Rows from block 7 of the encoder of a small masked image model, named by matrix and row number. Rows with one number within an expert belong to one neuron, the router's apart. Each number is 128 + 32 x the weight over its row's rms, rounded and kept within 0 to 255. All counts start at 0. Numbers have three digits each.
After each expert's rows are labels from the 100 images, of 14848, where the router gives the expert most weight on average: "top examples" is what is common among them. Only what is clearly more common there than usual is listed. The data: simulated fluorescence microscopy of cells. In brackets: how many of the 100, against the usual share in percent.
# router: router (encoder.blocks.7.mlp.router.weight, 32x256, trained with AdamW), inputs 156-207
# up: expert up (encoder.blocks.7.mlp.up, 32x128x256), inputs 156-207
# down: expert down (encoder.blocks.7.mlp.down, 32x256x128, transposed), outputs 156-207

# expert 0
router.0:255124213166136166184074076137165122131123121149128133105133113145175108117134099143111124059135155166150161154140110130162065092097201141126140105161155151
up.0:172122101136102167138143162068133114130089087059140127047163112132150107078137155079163133086123153073106141118141105090114140102126104147148111163109182112
down.0:162085160154165157117114145116105097128111138193119142162081179129139146071064139124122163150116153137108055145086159126069105150152159117123093145180113128
up.1:123159143141162153134094126144143148183062104150133105077140108130088167157151174148100111106097153152142125118102136184133164146188134141129135077090151092
down.1:090106094091092155110147122140096115040170107118128098104192174123141104106127084152149094142137126134118127166118089070145192104139117112127096174138195118
up.2:096133155142140107096103130161083102145083118169161136102112134105141202099111153137102136186165071172161145105160193158162146121164124118133115113080124135
down.2:076153132133150097095088137118117098068155119140058148104112100104144100098159116102080111127130175193136217133121112069171139149106139151126112145143184139
up.3:115051144114101147163132175140059087174188126145122155109126074119072076157064149073119154104131140138127160127120109104131082115147147156155208145161109199
down.3:149123105153138117093133125117158133122051130125140142152128130094182102122098091120098173091108093160142090115156108165128112181133137109101111165113088132
up.4:101164165097168149136122138154108119114106104112114120141151123106231125139125089149180165203170081108142193144124156129146062161124110087116163134138079138
down.4:142147119107116148042108166110117153088098097152129139117124123161152164144098120158126116116109133121170100065173156086099180100093106102101146129115156102
up.5:108086104182144137120147140093133136117151160143107156150109124102164135124159088098069128118125132098170171165099131142152065155120148153147079190196133130
down.5:131144126138106106154116124098139125136072110130141171145097057143123168091120137126099123124134128181074147162127144155151080136173148157126149110143098117
up.6:145155210132095167133076117135136149091172097094165138098102152105077070132106140151084167143127121105138167168196144176162140083134139184132165096053100095
down.6:156136162072094175181194072126121101113111143171143131122094067099157222073135087135129116090141118155077138100061098125129080061123147195124163079114134139
up.7:090152129152147161102112140136117144111137078145134174124077135113129134154094104132132114114102159123143163138155156167143146110093158121095102094149159123
down.7:125100138104052150147072160133139111154171179116176154128142115125142111117144104159189144058168189095111173088133141123154191060143088210159100157142182115
up.8:122159116131131069097194137144138127158117145157163118099084180140085169161168140130142111145095179166132106193115127101098170170146059180169120103114085131
down.8:085121103096073070178121137133173136078105156149148156084124124136180117123112134149116090166139120070146111080208160114187210190158119120128107138127129134
up.9:149189143141126118072169109134158174112117118088114160102110167106093149147164132163065096182100180111066115083171142190170171055077149101155067161146131163
down.9:099113137067112137120124075185096132066111121181115139112121091097101090149107177129126175038130085106161152147115122159159083135168160130100170126175072139
up.10:140176104120157180127160092108096151166131111137110113133143116068109129113063117087190127132141071099091088149104042098126038134149134145127105174106151120
down.10:101139142129118114110029074162099111096198135139170094123106063115120107098108186149125149206143159113141180111117162187131162112137197190154125175133103105
up.11:114127159085153104143096131155146163149144155160096131117148140084111142110082157118192143143143135153152119127146108109150175121161143124108125164110106194
down.11:076114119126083193169118208136196114115131122104172125083084084131110100108122146200093121134121090125096131132168089170126079159130138184098052081121108156
up.12:092142147124147113145086111115091100159095117092144122105107132113132145083095160082175086119163101134136141156161142174161129125162105155170136166060111170
down.12:173143139161141112090151178167096157160120144092144124091165093130133100091140153146135193128150118121096168079139178171119149158150094177065111123161083147
top examples: long thin cells (97 vs 13.2); crowded (87 vs 24.9); cells: ten or more (87 vs 24.9); yellow stain (41 vs 20.2)

# expert 29
router.29:073159093055174130126158153162107098135119139162132107122096088148122163205114142128165106183117093118139110104110119113166137108153120101140125167090123129
up.0:084072138125111139066152100082116094110165144093152146080157126173155109129131136089116191160081139099137170100159128151085119130142092079115152194085140114
down.0:077137156124145133168156124113100185083165140111139127106139099074098204126153104151136119091103127121166104072119104094131097198103126140100117096128117104
up.1:114141101119114143140153090170153091122010072094109096076148134078179165146131134124130112128136105124093122135071124135114128106115101141101075120175105098
down.1:116123121109112115100118149143101177145184119022124157147178082174081112115119148126140172111136110121072131135125105077144098119095121171167183148113158130
up.2:110146135194122149188135106093120092142137099110087135098130145079090134117140157144149084088143082143113090082082112106116181039175117163183182121115116149
down.2:123153150178112117118077110175102070139058107110113111158172157153132100117161079134086075129135084113109140140112113155142142142087162187121099172134181113
up.3:117067136119108123102100221184097051103175158138147145186054130072160105092118165106191153161122124057147112147144121144108068129151141102133091159175130150
down.3:178131139144103061140140108115100079056014120157163151139139152118129107107148136119122110163116120132092038127076069146145168109201104093148154149136134119
up.4:113108132109146137117161054149138139095124133133125124174188123206219151111147115163139102192139178128067101136069117171177162138136118143105190104141085189
down.4:118145110140149126148124122085090150151148166090125138154143092193144115135081091124121125142118130159156155114144141112108179141127149133146138138142069107
up.5:082173122114160192090162085134066111142125144053145116150106150096103131071059145120127202120114125106154084144117109119122074157140098136152153180114132088
down.5:143116136133145119139139160099119149106131100188164146150112105104119077092134118147092172161159085091104140151167098163132116167161164106095099070134185123
up.6:171163113139120107104119071167106147126129178223194130131104173148138135117221068149126075189130106124083137110111132120170188111114172177135164095101186129
down.6:112134139150147138166069110148134155129171140103095173122081080118117142122118165117115167057141060138154111095189163141146214123132106111127146143148153146
up.7:102134114123130133126128087100157174116112121180146146165117158144085165141112114119101056107153148166099087143150081171124104116075132111122109104140089147
down.7:092104113130139123134153171079142117072146133094159120100217094121150116083108097145094123112126172148100076105114155104099181123187133171091083107143123144
up.8:145113071093146175093107148057138133142139090150169100117078098166204128151076086178187165127156131138161168148098128152211084095184107137143204125120138140
down.8:139126144137135203133179147085129159156162109114087107129156081108152069104148128066127084165112090150151064144183081155127121148083150138111156108131132127
up.9:104161135073141170090143103100113152118121068120067124114120141121104183098085118139135126080161142199094082149103109139202158158115152119078093159136142088
down.9:155133084095163154073176139123180156097187127119150132113149134134158138179152048122095180141126130151105130152200198141124099134097151115101223136134143133
up.10:109135138167135154113129149121107118170081164214182135133167143110130134121145094089132121092115121134136097142119105162179162101110134119192121219157133156
down.10:152117114083198132152157114167130120118174125104132114086093153127119199203097130136138126152153080162160145127176119139104066055152121085188197101112090123
up.11:130156038055148103110093176127086082094085136116079068114136115101152133115195091055134151063125149123107093088161105196172107146115024117078136156106112133
down.11:143145099126142145096190147100162049128189136160158167141125144102127159154127134103113157129133133151135132156105168107109146156152189141102115139165133137
up.12:069164102157134135091086121147130128078201188135154124091141102140156177154100082142127181091120162115127153111156199174110194109221126168162168113140178150
down.12:104133133090116115105081145092127112072188141151162163158085079125180109186114121171074076104101121139081094124141070194123089112103123135154074060100156131
top examples: crowded (97 vs 24.9); cells: ten or more (97 vs 24.9); dim (82 vs 24.6); green stain (70 vs 20)

# expert 20
router.20:161095083087120076104119170035169230185128129158178105133143126122090128112218106062100135143117139146110159129105147156130111181100101157152089117147086094
up.0:076171140120116118117149178132147151134144094130114144097093107039111120136123143089123141129126180111209105148120128176145110063186106107123095133167114112
down.0:101148127180121082167130145156121203100135123086099120124114108137155152124133135119118134114125063099153144185169134079136160133153031128158169080139147112
up.1:152177150154125035150113096114131164116161149072197133115101062176123142199123145139108119132150130036087160122132122169149133129079134110132092145139118138
down.1:088107136190147165167099091148118151109109122112098095114121157129115129128110114147153143122128127189075124092172144106111174106154163130191151109094058137
up.2:112187173142135134116159102074168146093070109102123108120144157132174132170210133114155100134191093168075093096125179089124126142097073145133143120096156169
down.2:084118136159092114122097144093138102116093142162187159192115113119150111072129185068103130141147136114152127133100167183141130078117150092133100141171128130
up.3:156099129136153155175046199115160092071112117178098106143125080113141073120181080119104111196101081072119135107138132143151144126106125102111088101131089114
down.3:135100140135097129138176145150145205111186120135198107154130083159130153094118071117130153076145173126132108129158068123162118172127116128124177143187117158
up.4:109121132145126065103160039088157175156193159167212105103089121142133152105154100147062151066149157139108138154149142140130128115149128140159083103087133125
down.4:177152153131120141108141178166131098169091130105127081126093144122160099102077102139119207173102110149156136105139137152167122131092126171087115098120148119
up.5:177102112097143150070179129200189146149155085142123123110174131098102101151163150114117173115177132097173158141124167093090157146109133135161151105157141131
down.5:117158107072119114101119135114048049186100121149178112164092131134183113143118165111151082107108154104174114164143129159146140126169151120131025107095146101
up.6:097069110083113107110147112127155144152156110135150159099134081135129136151090214106125085155122111131118112127179140133161215190052107135124123127182112088
down.6:100094115142168136171065144139126101206070143138097106161096153116123072128151068130087163134112130148129117123144137170133084139151157108128155182098156108
up.7:113145154124175121163183156117167093141137080126123080135135157170134161131195136151147074065125126103164119084124127196096144128118065110139081164162149130
down.7:128135131115096100170103144123150132119117119149167146169140114144077059164108134105140175222122108122123142101107101100123097145089132156152131115172154125
up.8:032160146136108175142120182105116050094110150092076088192135128154164110105107127117140097156109132126152099135108108144091096117109172083126162105106175056
down.8:145139117179108113155068104120182141181090158122110154095129078160100111146153125131136131122166134158092185102115134149164169130144171181208171158094157120
up.9:136214111099180185117203121087114111133206115060130096157134150123138134137144173150149129106135094168128171106162123083181105157152150203120157145115131102
down.9:112167136207099106128097173155146140111055096134128187125122115123133111034109100144129099195141140108100098126113101152171190121185079118211052147111126136
up.10:126173143146121037159168160153163161148068078090142091153117133124092095148125090119104157148171107143137119108135146162123180111161151050128093139093040134
down.10:124137141119204145140082112134091132073173146169137094091106134119182125183175153136128125088091165103143083096094084088141145106142123178197104100128165143
up.11:158101091124129111122165100143159152113125114093131150170155110138126123153189117073161123104174148119083179170124172135119057028080065152154109057186136189
down.11:126089166165089184142137080135101127085073160134136164146101141120085101108098142124103125042116178124201066130081148101152115135136083097121111123116120120
up.12:068144095108129177142135117170129164122141151143135118061116201078129113136145109111106128188098164071114087157117122188100134186125112153190132094121103163
down.12:121136186137081159092140138165136146127122137132068145127097105058111195187142143093159107142187095150126173130131124139132136153128086140111182121128129128
top examples: cyan stain (44 vs 20.2)

# expert 11
router.11:057137092083156152160159107160160126131115062144137097204106129125168173072133101149088123200146145093148104090139131122136096103132071145110136147113116133
up.0:076140113113153097093131139124106160126180124151128150089135121141149088108140129097134179136130186136176082145121180134187088120122088118137094156158103152
down.0:079132141114123127122123085114175149044147132078150152156122168113137133135156189140159104096124052105112091112185207107143108073147148113132122116131143145
up.1:136083098116109127125131194186105122109087138167160189150135192127143121122151100183121148106115146119108127180114087129193141095132158114183142201168099141
down.1:104097111164201112154056164097106162175044087096136131172112141110166100098113120054151137115095056135141151131145143076124064084124133087056124141118121130
up.2:056072129128102071132106116160139127140173140109198110148135090138113156134184131132128170146157146076165127093093096123162046155124155142146092182124134193
down.2:116123107127094164134167121134158152155092129155110123143110110105113092150138092084118167158087114113133125116128060081141149146087136129136142091078075138
up.3:159070112106116162134128153180122107158099165126084149201147174151071143090138119152067167163092120113110102133139102139142107083193050076121131134111160194
down.3:158120122160136139131114113096081167221123122141105154136095095142127227102162121177125137099081111177083095162099149117131151157117152143164100121063106108
up.4:149147133140105116146179161140130116142080100180207144146113110145121108089180128106118099061098078142098171119081073130137154180140192131136115057097111110
down.4:125133149101147135076065141093100138097128104078166114141144114126080151153130134130153147145129173134158167079129148103110113139123146122056218138163174133
up.5:242116111102120107078120131138106142156117141066144130116160152076124079127133096120096131160151142108063110149147134103112187098138156100120139122131128161
down.5:129123174151125101181144119125196127143145158064141097110102154107131183089156098183130082103152135124179072122149125070107165097151145109148133166186093123
up.6:158104141215149183070165136080201156094149094145140101141117138153121139124136132078145119098138165126120177135109095131142132181107105135155175188155164177
down.6:133128108121103132127171127095081128161153133055137114125165093154070038157155112154104089156097073120121161068119110081117129162209119097097071100102208125
up.7:130091138143150077142166116126115149110185138125065133128108142082072113105116153128148133117145131114162101122141138146153132146075094155071201067158143147
down.7:118146138180107132091170143144101130133147129242159145163100139159144155106167074117148126170099129122094112189120157082132151124147170138189108095105144125
up.8:111162116106118073105178108165083171143110146099050134187107090094162110168126102123160158164132109134133111123127156131098147084121108114069136103186124122
down.8:061126127141133193177136169158143143150139116117152160100104165126162211176121115139115057124128186150105105191182138097165145178115121087168163122130187137
up.9:120091110093111106158112060120086116176135082069079095142198091139159148093130145148147115172160109162116141119178170101168111132085118118147096124121105086
down.9:124147154136118125114189136092149131095144157092174132106065158073161170162116095116139113045153168119045065160087186135094174126147139187117153153113195132
up.10:172103105152177197099147123133165076136135074104125101025159140128067150102151146118120155202192159129156148178165135154104065084107118144181137093161117077
down.10:119140179126074186157031158113096133156150131158089185129196084167144134033127125117085105130132115121080136181141148118120140095160171145183144119152080121
up.11:110169181130121228124144199127166159085136106126126155152113103088167149127140143174144136157086083154155086174131122176095080134134172143133098191118104140
down.11:133107111109138123111073136160071142182118130152056178090118087154143107127156132142121133087147094111100105113078147147121037146153231122100134098161138124
up.12:102162108115136082143109098125163120135120087177085134092153077069105157164117156126154172068134104131154117061137184182107174146098100141131111105092138181
down.12:125109144065112072100220087121139101055182166173178147150100124129107145155192113103135115167093158151180131173150048118145174150135156156108106111151109120
top examples: crowded (96 vs 24.9); cells: ten or more (96 vs 24.9); dim (87 vs 24.6); magenta stain (41 vs 19.5)

# expert 21
router.21:146131137159123186105076150137118128112063116109193132110171131137170114178110163115127137095129164151147168129099144124102211147183103111189164099150146148
up.0:058131087088089041169106104162145116188149134123129093090138141145124138182150125142162109153172203092111165158111139144050194165084124166105166118163157090
down.0:152126062121147125155096110166126134150048128115105096122088121144093124133125116112096182145108082129122140141140117177117098172141126092116129089113147140
up.1:114095143196126098132142131100149104160166144122142146087104157128143122124106130122184072094107037140079182175076134077153121110147112127136110082137094155
down.1:143140114129143173140118143158198113112110123153166128135081175102088084072112094075159074073133255125135106129197162192143065153093113122120121130159115116
up.2:141140114043104188111166127115096140065121084124121116168099116132083102092191147081171103123095138180094147125165072132092157093084144131085130106150141123
down.2:128167112170132114146129108101132105122127106089142130152115140121153139118160116120152148133150169098108128196175198083167116131097121160111131133147145151
up.3:152102155109151164156144120098053134065084144177195130153150153152204114131168122106141131171145131146103157097172133137165116135079147129090110116143124074
down.3:196129125099147127082183108145119147123098137130107116105128174100099202117093086126129201094119131158113129139172124078111128086160145087123141082147170141
up.4:078099100196153129145129114125104109120093147123151142146142135091106182117134173114102103181110156163136159118057094144133185133147140166139139062141113125
down.4:168116135116072123146105142109141094131131126101107116150120119140086085096151096139141127098094143147174064155110098090177095057122163099119127085119074123
up.5:145143146142114124144086118086077179117166145107146118062120152129149124109151084163079121078170177147165154103155122049214097077147150141127143122134165115
down.5:163138168148108155130159120153221147074172129135182128165147129050170146158135142148128152122131097123099154133151123179140151088105118126132196080145111131
up.6:155079149115099229129084192126143051124123113059070124158167162108146135095128089094065116048087125119119078122138125092126145140150123123179130154115130164
down.6:101111191176154090078063078159104150185131128089149168140103080173127134142110115105151093140145162166134160145102082089113124187065165118180106176122108111
up.7:208170194178135060156087126098051114111165131085180139139147133123106117160143113150126121094123159113109131139137093141108114173111153140105087149098126098
down.7:137126154168170131127053136088148121152090097187088104053150105130120120134108124088142151078140178178154084106111106160104109137118171056188130150148100139
up.8:129131100114150158058081136196095111139168126146145137119120116132088169104075088134084161119097207189091167093142119145179173130102138211163185119114096160
down.8:088132125110150131187090140109126188116040111137130094099083156147130136153102115101170130172176119164166178190138105167121089163111133124163049136095160130
up.9:137007152154141117049144124131103134162176109112063115099126136180189126178128180153103108094156102092146114136112122153136218079119090071141146100165087116
down.9:121117132111084122155128125119100060181125165163123106098145146115160116109140135133154095101142140154144103139158123125131078064117125179146004166107113113
up.10:163069129155145129100130157076186156130177119048073112084140146111133122149145103159179128162101155208078141109149112138170168106166118140130161138168144092
down.10:136128146123085144132172079082084089177161139129145157108147173153132141150117207127114115125125082128116086107096146085132079187095097166117086166102058151
up.11:064090137083095145163118131114117141095154097094136143135111118141167140124154146115132101223134066188155101141097170147109101132110170163201125077100115149
down.11:136125165123112075088100076109121142099117097146164152107104175136080106130103112114109153109118135111132110124066160114117134075150099135052145186111081146
up.12:221145193103112125104148180142099177093130052091144145151167115115168086174180172064146159082128139133155134114165133139156079157094143111103139076108128131
down.12:113133154145130105189100172105098161135148118179118113160138163116169153086100086140141135093107111103088154133138145168121097137125150132121134208101079131
top examples: membrane rim (86 vs 12.8); cells: three to five (69 vs 25.4)

# expert 15
router.15:044158131105107075142140146088100087152200148192168093198137102062145148113110082115148082125149137088110124112097132164200140109109061143096120124086106135
up.0:139187114106106143127077123164107115117157118092107153154182069147173111129079136145099181068109060141126153134169109147141208123102125125177133092118113103
down.0:130118120167095142105116118149099109095096124167122155175209081173154152142089066152147110234108106127111131135135117147155107193102147124170123167155146135
up.1:051132103113141089187145134090151123125128166132215191114136121154150107155131128073102109135143140067148115131112144155152166129157131126155113154157164116
down.1:105140151062107155131151102150129154167133107139090072103123119143100036180097115121130138083132084116133162112107125138149093119142135105140113150159077112
up.2:134109103176127078087171095122176116114152080077132098148154170100160165141127190124127069166181106165113116107128174197136130084138134154073177140107097098
down.2:116114120114128099176082183068181134118083149063177116148147094128127155153100155052086111172139102078119061133156088066105072122153112143216107111158171137
up.3:124169077169136124080160106090115122152132097111180093105108161143152149093096127137114097198121133085206121166074110103136127104157041130143155184133158122
down.3:166143084110138180116100030136083121070160134138161130166132104116109169140139119203125099079134158119117152136106147087140178110164214172109134168136196117
up.4:133145079150106107075162161175111142079154089129165191094080124118140078161126120144171101153152180135158162149097192169106177153076139111083153115130120127
down.4:074107158099160153111099143093104098151104132208109079082175137137143101137146191177104100166077134056090064114135108118113112117136151135154140139091118145
up.5:138145103219155153103099104115143137142125108151178139068135158105122159125165122088095067148105137146108093128124107157130114139152109132157201130121106101
down.5:127115115150140129096214152103053091127150149120096128115084103103114116186100163181136139130130170097095155157117129112123127083158158092110130104142143113
up.6:131171135144078151171168159151108130180065142020145124089153117137142138108137112088114112093122164136191154115138087177144049106160127186144121154105159116
down.6:122130134104173120123160129151149131141154109147139113135118141129136131158133127137156141132128061145106136097134121100095146187101143195147142155068120138
up.7:098159117114125143121119153185127104139128053087123145122131103089068133155152138142071125091136140130150119093168158134130194189115060094068126185128152104
down.7:092125117189141179114075051147102106124170138168125099101147179143117129080153178169130155213139103178158100096138128166120125108079132111102111184136101141
up.8:146179146091123147150149112147161127156153092183105148104143116119145076150160200135103117134136138117142109135109142099060148177108093126162129075136116117
down.8:094122136094100186170063120123041144127171143113151136122114086105138162130129049136150157158102165161074141166066128132105137151160147169185193084160094130
up.9:166127118131129148125115088135130117125129094120091141125110122167119109140158175187139100166112113068099168119155083113189163069091129089109141100149137128
down.9:100135116125144120181115097073072106118145108145231168112133145119102133087154148120134113076143104099072116111130128086136167196089119113132088151120114123
up.10:111123089079111081062163103140136138118179092141099134104183108092119122141086122119101111131144133143100174114079185138111146131135149142095101161089057110
down.10:134129164125120119085039127098092087162150120166124113168122109098140135130148192139139077148177090109138068123108100182138173108137099105147047116132172112
up.11:117134117135131165165114092152117155089092110117194130127179150172148121106141081145137141118148151098174101106141133118130183040082139103122128188125153099
down.11:135127134069163132190133107173188112162113128116095117147119138124165170107123171092112115094102075101066120119137132101116198160131096138122126156136090132
up.12:074175137166100093068146085112082147109079156157156139081169107171104086092104119128095129153187186122090115131137131080132143148120139119144143142124114187
down.12:145109154102167189121192113125113151124193155185134135101086086111092229153116088156131038098132068136165130152133106082122140159134089128109062083097090111
top examples: dim (79 vs 24.6); few cells (73 vs 24.8); cells: one or two (73 vs 24.8); fragmented nuclei (40 vs 12.3)

# expert 6
router.6:105103087086135136138188066074122107132152136080153111183100094091164132142091094148105129121092100152132095124116192108134113137157108109046122208098092004
up.0:149134167076111166118126143066166142116175128119098052113106151107127123131164125133079079146111133110164145128135184138131244123163157096138161132081060075
down.0:179137101134204139092137085207097118138103145106031155153100156120117128127107177061142100112170086113140151073094161166144182117110099100126093126159165153
up.1:147096128125145151145146126134117103105107166116143145175153155111131112151090132133125095154115145083155065121154126189139163163166086164141118090137113108
down.1:133134151126102143097153123117149156134080119143083127148105155120133119125144090164145150090113092126098105101086121121148088137140197083106156158108204111
up.2:076100165076163123118149161162130154177128147181109142094142174092101094179126059107123076098142161162067162128065154107113156121142065119076107142074170104
down.2:101094115209101138151165093150157087144095128086092113096126141115107109134147171097115067057104128113170202103134129106119125121128155147138202130162090168
up.3:126112112138117049196161134180141135127135170127145132130106080113119099171211126114196095106129092117139118101080082158153163099094082135084078150067120135
down.3:148126109090152114068155139174099093154109065148189102145128149087090142097135154130174149125119146132132112071117164121147112161154126177074162148151062136
up.4:123088137169075186181058172119141104123141100154113124103103137082168143133099106139190135067136164166086084179099128102130056092171137117119059168190183142
down.4:064122132110165102101061118127136169088147151192163098129153138158143075165160149095073142171134121151149202143182133065112157148121159108111112121096104123
up.5:142129174171138022104095145111136102086127127117122138210086137159161113147111118168155126116097105145126099097146085119134138113173128125101092173107123160
down.5:141117107101154177088126173154129072171126107248143122131138153100105145157096141098080107173128127079158138191203080078145127138094160105146149137161137136
up.6:129096131060133113102108148154142124142156164165103093120162109103117133117132186166147128122149104175096077140132173139063163123171126141186148091154166132
down.6:155127106185151133095126111169121095119020127139157170154123153149155190145092100115131099094129076114145193182072132201153060108138117119189093142104111136
up.7:107104179131140134070092177166118172155109155183034085138155139101113171135131159118150174136161142167118102149152162157155176148134058155128129120121095167
down.7:104154159145154128062085185122165039133167115171152129135105154106119089183125153101163099094100176121175124114052147188104137115083094115075133145121141136
up.8:134181138145089094117179195140147168126155136167112085169138097060096112116137110160126135144108131144155075123121095128102078134151146102154087116107158131
down.8:107114141118177112077119073128036138080084104169145126152092116173156240131120116107076142153154135136071245175111146109126122125123139189142113128115147129
up.9:143157090132109202099118173143122138124081177136128120161130214160222173175094098145098128183096103110174117143152127099094154147188181100101155165143136129
down.9:083142166137166102132178137135188132151172115185102165079129114143145105121118117145114149138161137118096068146154089139190143153088089148118181154125147146
up.10:120166117110141213142160085112100155135141131125133073115161132085151084123130091098122140174138123205118118161142171146067079096090133090095120136142050086
down.10:164099085159154067219055118164094095128133093070110121154170095114060125122143109114128141148131137105155176123071088091105205155150156166143127145150163134
up.11:139074130079118102147127046098087160084140102115101134166082137151115148152133164099207117098148058190156097117165103090182019073083096117126129216155133143
down.11:108144082078121176096132151140090096190149119141095112113126115149174095118138091168125151122130114118161069111173110082147188147123132124121104206138116134
up.12:027158128160100197137107117093117161111076099122098154127155160151209160107117121150101121128128116101124125120124161203132207136129105135159157144075065120
down.12:112127143105130090174138159087128198154120134133112100073148150156153108140138155088152137160148133070100106107099125056100130186161120042195113085126220117
top examples: dim (99 vs 24.6); fragmented nuclei (70 vs 12.3); red stain (51 vs 20.1)

# expert 25
router.25:131091126077148118172133135102140167149102093190099118188081119104097129151109123118175113193171081116118133092105157141130108136135037141000163137107071088
up.0:168111150120107192092101122133133087118086192103130195187104133108165130146173081162133173098096116113126099107127105161119090137150156163097103118144098123
down.0:127122170113120150122162114167121147166203114182097108146086071136129086179140162131132117145105186147038175137127153121139130145184146124105129134111079103
up.1:067070182138100131123137149130095107105117138119059141136146090118131144129134141123152145138192151174151159157100067149116163121149169148167111140157071157
down.1:148139142134079038168128168077149066144058120015125100110067135145132136134188170110108190066103112142150100122160128133152161178111099157092091150185173121
up.2:134082100156128089089146147116139137137144135139123121092145154223139165109093120136196182093118156153114199125138126171084151095106108149099121109164173144
down.2:080120134125090145095147147164169135102217094168089083131087103143120067140120096182155171124145157065113202087091123158180098140200103132121149167142169144
up.3:146157144073130075199163095077133087135089090097135086154163178120162131166076112137174114125151089070122038123132142146180101161141126086067155190134132094
down.3:101107149152117091147106160131146110102139110104156127136177143127088066161105190161158141128146162142156086145157133036125128134157095139097160149139128124
up.4:102087164111100194134093138098159178128066112124164089144115179113111131119140144092095138127093090134102173168072134113146167148159155170147231149148196168
down.4:138091138123127162124132079085193112149168139086155093061117086156116179067144105094104102116099172128127074116136168159090138077090128105151144099154134140
up.5:143088131131137111089144140159183117124149150074136134036087110097083097185081160156178118131069109132045138089086062170064050154098139052152154119188048099
down.5:108118151148103164137183111045091196113075145107184126159119119117157077080131178109111187105150087099085204077124160066075159103125159157152081130110189123
up.6:152127140088138144105093114108142147116125086118146154138137164127089193123137109150107139061136157168156134115156127097142122128139136181122100155196068156
down.6:112137131141130108223128141137152168139142110142101142116057162154152117155129080144158113154155116101213040120119123105173101085159160162131055098142110119
up.7:141136121148108122114104144169133087141043113109133164139127075131124108157138211089140173190135178115115110135102111118104090140174175130104138119119059137
down.7:152129109104165179187137124127095117126119110149136113175121213173143181064104109094131192163137124106145144163174133109081116136163222158169127167123127106
up.8:075075194131083062124050116175114125204141115106130083166182126076164113157067137143101144132132132150087100150162114149125133110133142181144106098173170115
down.8:112151110144100142077121098154134115103057132141150145144104075165075150158144054086114152150115120145117142146123026192147184126133109123146144096081081139
up.9:156151095122142103134099162136079123087106111133155180131107097086115163162119163113166148105185131107081110110085088168131183177109116104129064122140153105
down.9:192114154133123132129137156070156087106110143139123137139096134132124081110170145082131147155128128102149083138131170108140122092148083088143166176103082127
up.10:165197144185142149137188119101143050101096131163128109138119151124187129117157136128081104157128119148131139116115110118146139159094078100149120089106141085
down.10:082142163111165131103142102155123108129168105084038125138106131107161139148077120143130134178124174106071178112114165150103152105125112098138118148110110133
up.11:185124148143136129109167171130203159172150103138146153045134163143096152146207138107099133123146151125104171144155146152077118185124158136120082103141154130
down.11:128124110137110179169074136146192130099024118213082120144144113142174099112084097093144192168129112132102129137097176124132081069198135161157137107113175131
up.12:088156117144139126101157165105127179175217144136074134149121133079101155080150173079138157134152145139102200107126150117122159235178130192153154128145208116
down.12:161142102151135083149113146100070134074083130170114116093148073088142121164120100139110086150082137151172147103098132189117173068089151159107063151158216117
top examples: few cells (86 vs 24.8); cells: one or two (86 vs 24.8); green stain (42 vs 20); long thin cells (36 vs 13.2)